{"model": "image FSQ autoencoder", "dataset": "dead-leaves pictures: piles of overlapping shapes", "encoder_kernel_size": 5, "encoder_widths": [384], "latent_channels": 4, "decoder_block": "plain", "decoder_upsampling": "nearest_conv", "lr": 0.0031, "precondition_frequency": 10, "steps": 14700}
Rows from block 4 of the encoder, named by matrix and row number. Each number is 128 + 24 x the weight over the matrix's rms, rounded and kept within 0 to 255. All counts start at 0. Numbers have three digits each.
# pw: pointwise conv (encoder.blocks.4.pw.weight, 384x384x1x1), inputs 77-153
pw.53:116118070114135129104138144100112159124100106142099127138132129130100152088100144142115091139170147121072132128167110124106103112099089159063151132097139152150151149109154152135169151145158203134100096209112133134194124125115099166
pw.54:166125114147091221073131124159122145127173135076106155217106162131131115142133138146121089103139116124127170140114128105110082113141135123076126077132101112117168137120151138100141143125141155074100070127099105170152160135107048124
pw.55:154107106069111118139165136124075097123147090145088187145114140134126124118169154149168144137102087133105106079126110123202144082137135120161118159142116082167127124069091165105125161099089063174093148111100114120075143123121172111
pw.56:142150091130104175115133139106144126116120102118135103131100110128119149119135111134110145160144105114091126131155130120131133158125115102116148161134130151202091157131072138151121113133113142165104105121112135108127151141114144141
pw.57:116168142113126128060159138132140144077121092121119113099121154159110148122121113123134134135085145139166123114129116125116142141125107090122105091100149132133148133099125096134107110157126143102122118152162163124123136136125119147
pw.58:130148102111067160120137131178108106101110143148108120131163143127147170103115088137116146131121100125132130132133129142141103132108132111115104125086119124155118112118138125143153145133135134144155111159142123102113121121160100162
pw.59:146140140120151112155099116105099093122124125097130117143101140134114102150121097126128138143149138133155143160134146115130127105144150107130157127123114158107126148106162131128120116130133133133114149163110139155146131117134116129
pw.60:117136138132147110141150136115115141094118121129137097148179102129136097137184108095140093094149117149113138128109155128159123104142112103131108123145137103124125129176147122166155120131125103175172135108157122128139064179146113112
pw.61:172165137153121153132147152133164110066092073153148145149112162168109158175168128144128131114116145156092120127101145139117111126119138125109151143149150140132108132112132110123134131135113125149139156112161088148135049119107122122
pw.62:136118113126108124116132148127132125138111118146129112124117118169130120123145123133121120151118123131131140149126104138127129125126113135119132127107125106124130129128119131125159136134148117134099143132129155121143117113122123138
pw.63:113145138122131116127133141138133128122131111114131109116123138141118115124121131117126113130142130129130144124126110138129139144142138104135144128143139106128124127131136116139139126123108130128115126114146105150115120140127126136
pw.64:106173127117139159123162119132084145080095097130120113105131102123148125128129150109109130099116151129146161129111120102125149123117134136132126118133141113145124136075135097103100121172161126093125135099144124140134156110135140164
pw.65:114134126102109119133187156127109147114145123106108130127123141117117135104150142092147108119135100149126099108135137126153103111156120111146103093102110145119122138118136156118112124151129129117145093121126134152080198082149125076
pw.66:145107123090109115163144118131140088107077116134108112166135107132128140090118153101110115085143137093137121109137107164133175155131145128102166190121124103143117133078157131074124119149133119119139109175159150096155130131074166137
pw.67:135152120119099156162136135138131123116129119130117124141126107137112157113117108125109123121124139132128121148124119125110142101137111135098118136117131122124097135119126119137126140126112088112111108141125109135127122129143112130
pw.68:124155199131133122091123153107131134114135181136136113100139148138086144111140113193126132116141151110166132110128152133121155136136129134154126114133135163116103113116077127145082097130134081143101120105128150135124100129148144173
pw.69:107104157136154152104116160154161101153145143127138054174133130163103139130143141104117155100141126067125122130107126102167114122133103122143162097107137117158099150118142110127104147139110114116125127085132115094149092109154130160
pw.70:169136148159132137113175126119133104132104161134133100122165175174090103090097134083170135116130091127097116145120145142116099111145115093135112120156141127096145112098146108148097161150166178132127165141139100104111183103170117125
pw.71:128136144132127125134124127114134124139116103131144135118116137141112152122118119123140148131117132130130128129105127150119127124124127113143116108118114137123113130128130104114125125123140120064125118149119155135117132117110115143
pw.72:112139112118121122106129128099110137097164112121130113121112094164130172121088115148104106131121096108130122146096158108124177149108102110152137101133122123120131111121142125121115170133121109098125113136113132142111172123133117102
pw.73:146112130104108132122161129150115142129113171093132128139183142113110197074084140134133091122122145134041096159139094101156097166164099120102129123108089135155169107109158113128123116131131126131085066156176092140156161097181180108
pw.74:132123173123109170149124131085133111099103104134122123120103122143114117121104110127069135142119140105140100141144109130134160154124091095111108149122156122139131145134137106163106058101121127126153084110116127108138135118111157102
pw.75:131119113120106115131138152121125129187100146145132136133126099151115169158117116100117124136119156168121115150094095130105136101087136123127151141136121131136102129112144120113126122141131106118111105135134119100118131124139144134
pw.76:167179146141147170114115108126136133096114086124106143137103158129127101131123121147149127146096167144120163129099108114129117135133144108115147104116111099144144084134151139164154112137160142118119110152169142157144159113117144149
pw.77:127130134156099115144170128128122119146142143111124155110144084137133141130157116135098122127139123160179125066121116154128091145148129074160124125116160172126169102170126143151137133098139115149099143104146140170131123122175151109
pw.78:090162136096067129109156147134082127158071110193119149111167200136162069127123126165112128116094125162104121074106134154129137064112139102144088110113112129102132103122105104109085137110103116131124168131080096131122157143095119160
pw.79:098168155123117129124124110150149119146145112113167099166111180082122193119132121115098088102114156077087096140136154092124158120094103094175085161135127140110134149162148154129087111147144139174127109165139087147167123129129137119
pw.80:095107123061106139124170112099072083066129182147137123148172139140095130145092176166103164093077109118167103102162113127125152164126117124129139112132106088126138141091120123140133141137134097138125136173136128139121155128168125080
pw.81:134126103177147180095132162138137130150141089116141117154112139083110110118143165125111149131155132086169134095106107108119134143175117113115112121141166144167139115132157133154156136133126155133116142080093129144123102101114162130
pw.82:120105083079132060142126139091093128135110156099133115145116125114086126189135090084099119112113107096105126174134143114148105164105114136092123214107092095124067153148132104112093149095116080146088114150129125163097099125144146124
pw.83:166120122122078213097142103132174141133120071132076135131116136127127108127111143121151149130134113103101155154162129112149106103105139116159134160140094134145165144097156099133115140101129137138089136161109091106167107105082098144
pw.84:125102142174103133159156133135134091111149169113133100133128110158116113130111070128118092117168088097102080112101131129174077135156140132086110157138133150127146121099135150116151096118105131125140111107119130128068118121126153106
pw.85:104153112099114089150141111121112141137108122145115092202118105130150085137160121171138126078149130129178133128150157131090032091124094139140150153121133088192150145093132141087083131135085126066124177122159099087117076086161090170
pw.86:146134109111139169136128142122135125097094108109120118149151136135120098116134125117095113159136134066129152102142151131122157153159128141142110179152116119109133119098171129119120163130139188104151113116135126139162100147123136096
pw.87:117072044199100139140098136171135149102122148151114107149143120113108082144070143078110164049121104101102106103121112153115086103162106157102119127115134075105169114108158126094128148037106140090101119122139101142148103119081110201
pw.88:114176185118121129132166124126114099162091089154133126140120128171085121165119093153127142137134104149130100121097143155193030111120131050148137153098147128134141127117111073157094183114095141074133116150101083099170145115152108125
pw.89:135131123132145140118115138157141096142134128128110122125130143096120150145113086118115154134127142135108108109101134125124091105112143135115152114137119123137129117142127148136156119105102130115137130099128108128127136133112126128
pw.90:111153133129139108129130115113154114144110153131142126121113133077132135125110128135115161123141098112119122118126129142142129128118127129143102100139120144129123126152138098138110111138174125110131123115117165130113144119124130116
pw.91:109134141128111151125112136139097092150128110126122154116119124112134106111131115126120132101135094137140111122144165111144107093165102115148126095115116148151146135132154129142127160139101130134139092168104122111131176108135138135
pw.92:141119125117120131133126150170136114131118140129102103120112101153117134131146143111126125145084149139123136121137083132148144141114122145101160169115136129117097115127135131140138142119149148134122134096130135156129121142117119124
pw.93:133117105133114131159172114131127102085144123101125132079087114116056120153177107119119091146157122129125120104147104152102130078113126094155113171166121155176116154134110122133150112099116061198162105135117069139134145175135138131
pw.94:143153134089101164118125118157139131165137111132161121107133114134116116140123112156153117137149157140094118116136123156132159138155124123128101131109152139140165108148115116123144136139124129128123116131145117128138141104128133121
pw.95:111110142057106143191135138140136081066103154158088096130160118119124088086093124121065059126153094133098090095085128127113138059063136094144142107141138145129134135151141147144156170139061119112134061191163119127109207142206156102
pw.96:147180104109127173125122114104146099092150133112116099160145185068154129144131143135122113123135145152146157123111109116135113140123121155135124142127105122103200157124141119140123153088148118116127124092085143133099117154154077116
pw.97:115104088211124136124136109166126198090098071109167146135136107067103077139127142051144140136126095152104098111135122069133097182123170086171069142092106129079059159150065093072126111175089105135161158177148091161091136145215059164
pw.98:128170133150133117117101115111154109172122104139136160145149101122116125155133122112090156121148130160092141138125145141107133143127104150117118102140144116110154113102141094080143103132130120115124127160136143135151112104122160131
pw.99:102113113130170143103149136123149125165143145139129141132134115123134118151167118128144117094095129114158134149102134119124109123099136138073122131104135157103144097154110097123091097113127119115119117118155146126139092120133136169
pw.100:113089140105154133155139101146126088075111125139099139151150112105097115085142117126110099096126126119180128147105104116101138128133120138106133159146148158139151137112114111133136113133131144115146110100115132146167130132153118094
pw.101:139147134156128111134107156119151111126131142141176149132166114098138104092177113128120139124129137126116104122151156151115104127126123134124143144112112110104109100128123159123128101153121095140164098164110135123106147124141102084
pw.102:187132116109109149106122102149132113102128165135092111145143152105139112109145123130124134159129094113112107112132133126125144120140125095170128159119132121115138101108167090174099111126065124108124143099117094124113127141140162137
pw.103:125154163094159117121165158143084167160146131140135126108163135178170105112134140158167157164111108125131107090133143134139166160106132171131163105085113109132132150147197149101091137102134188106099096151105125110069109091084163151
pw.104:097122127120182182140128112141123143149142158137123143124149139136147111195131129113146127149103113115118120129176124115111125117130128149118145134162158129153147151097101109132063122126160127114154093155111130123096112098103148139
pw.105:103134147101139178126130147150106100101114152094146126139140141123135107130187124109106121115154172114124152117100138149156143113117115158144169105126137181088097147117121117126145123086179113187150135138125163143121133113173119140
pw.106:107112133111139130117134135132120131137116139120147115118148131122125117136133106127144111127131115104133124133158129109142101113146145115119137129147103131110133135136133138132127120127138124142120143146098124132119128139114133122
pw.107:143121099123129139113125127139133133120120130125116115125124110142128125141126148120113125134135122140127122115112113154138125110127125106127120115119119136084122163097141149128127126117099152136129148144106166131100121120139118110
pw.108:138132118123124135110131125117153122127115136114105126116125144114113152139142108132119115140133098141144133097157146123144128141140131120123120114136127136129120112118125140134101148141119116140125114138090135107114121132165124125
pw.109:142131130121171116085107148093096145119135152174134140088138125150130136134148106139116092143130134138144066122112128160113142142094114168108143134148183129097104157129124076170122119088152093099156166102107132136083109135135135092
pw.110:130087146138139155116144129135149120106133135105148162113127111156122135109116112118109132168162146105140158066138122140092136091153115115177152130141123172139128144117124141109110113124131112123135129145109129136100138134158142119
pw.111:125115147130129117123155132121144121130123154133114122149131139105092123116126155153126137124138088147119153123112095118150124143137144127117124124131152150163159109121152113149118123143101087141118143165192134131135126140148140131
pw.112:144117123171113122143162124144104134171110125119134128139133142104142160140105116136135176104126105125155143126104089117084177151119169139158115103156133135142115151113137111141098146124138094146156126134140100123135142131137112133
pw.113:129168139135117133132132116158169111122138118119140150168089129135083105090150157143154193097139160122110146105138113102125135123133134115115160106111090122179137108127173147142158112113133128103126173139115156134136135139100160127
pw.114:135139131117154145128163123109148126131144163094128153159118159130129107158132132155134102151202134120102133164128146119136127153121108083119113086131148148063160109159117099128102103133157142129103109115130113130155135107120103124
pw.115:106149138128098125133134156127118122140171145129130137174134131130156152129097099128115121126096103120142139092081131155146143142142144140141127086120150159140135154074161119152127138096077127111129129121157148113125144109115158100
pw.116:142204155114132144139123143086179114174096138090154106140087157103130130095132131141138189086093145109119141150120120150155199151099155155120109138084107101147108122145130111126153106120153206098122075104120167102131144091116141158
pw.117:072138122142118160139116126138120119145120095157133157137128115162092128140131138123150130151135106181149133148140109127103104104115141111121144098139121160113144133111150150145127151117131118158102095125139138107126138135134114144
pw.118:112117150127125131118163133125104156138116136119130132115132152136114109108144156121128121114125110141123121140132127123114139149126120100177113106112140149136126122138128128132099162144138137136115113140109137115107138110147116124
pw.119:148146090131118146124133124102102148139136129104182110076125135103104149142103114170122149108119117129129131122121126126183100070096110166146131096138134124103140092106149146130118129145149110088140111092117114092133125086131171169
pw.120:092114121104117119140132149128129137118114123146123124131135100093127150143139107128134124128120117145141123131119141113132107133115134158128119116141121118109144125126122134141129118096128126169119121134174108107122117121123117120
pw.121:178089137151111143096143168145091124100069156101069130117148101109121131108106128128108067111151144138163086162121121156156145218105135100139125108149083085165176164092162159161090145140093124150125142083151092158119153087131100110
pw.122:079118156121121111108133130079110094094147145118130118125142122109094186162096106162152133107113143152110099104131084089144129100129125114111058087215111080000147114136091122106142172062095120086086139115099104114152134166171163099
pw.123:130138122153155071110141141168132172144135157103145121157115148131134075095096091124095152120173103095079128123129133131111072073113106123149125129098112148110095096143128110177145115160109108106105160147099169164087107165100071109
pw.124:128161149128147111147111138134105147134094152112136120113171121117142124099162084135114105142147117102095132107137128124145142106073150126162113124102148161145169132133139153123106126147158168164089102086173111132113106091151124154
pw.125:135160124071077115113138120146099129094083068108111112135137136150087119114113123164119114145062149153113151138137156099153157107117178189116077128172131043086135192092156139176188147135115156149074145132102102132172073129092119172
pw.126:127154122149109074138154166120105109124093171114131109092160122111129130113097139095092140120096125144044073156141148145121095089088131126107136116106117080129099165105147120130147143118100139132147124129128100152133139149100141167
pw.127:141111084147122135155136129126119161129154072116095087167096079059146172124152133129109127111120148111166115127137116109130152128094176165157117172124122126111151084119146121115114184120113164104109158169156114127104124117132103130
pw.128:106089135122144130150141117150112118114139141105080128142118151160108113106135157133133129124111133131134148133112149126143119110144119135124133112138122143100122148069130102071132148104124122127128125129093133130118135151130106115
pw.129:138136165125111142116123101108146084138079151117135142123125148156119120089139095137113154111106157131132148142158130116132135108131119126079116104142135159117166120082133140125161119138188116120152126102143134145132131093106127123
pw.130:125152132111149135151125101140153096114126136104140103146110122111112157162108088139131152110146115089132126084143102118124155138124142135109142084154127167137148134132125143136114124104183137149111141100151129162152155130164120113
pw.131:115125121132108122137125139119126133134126120124131132112098128129154113142109134129144124138119104112123130142119127166121132125107124134126130126131146135132152136131159117143123126140136127114120114103128129132131135116134137138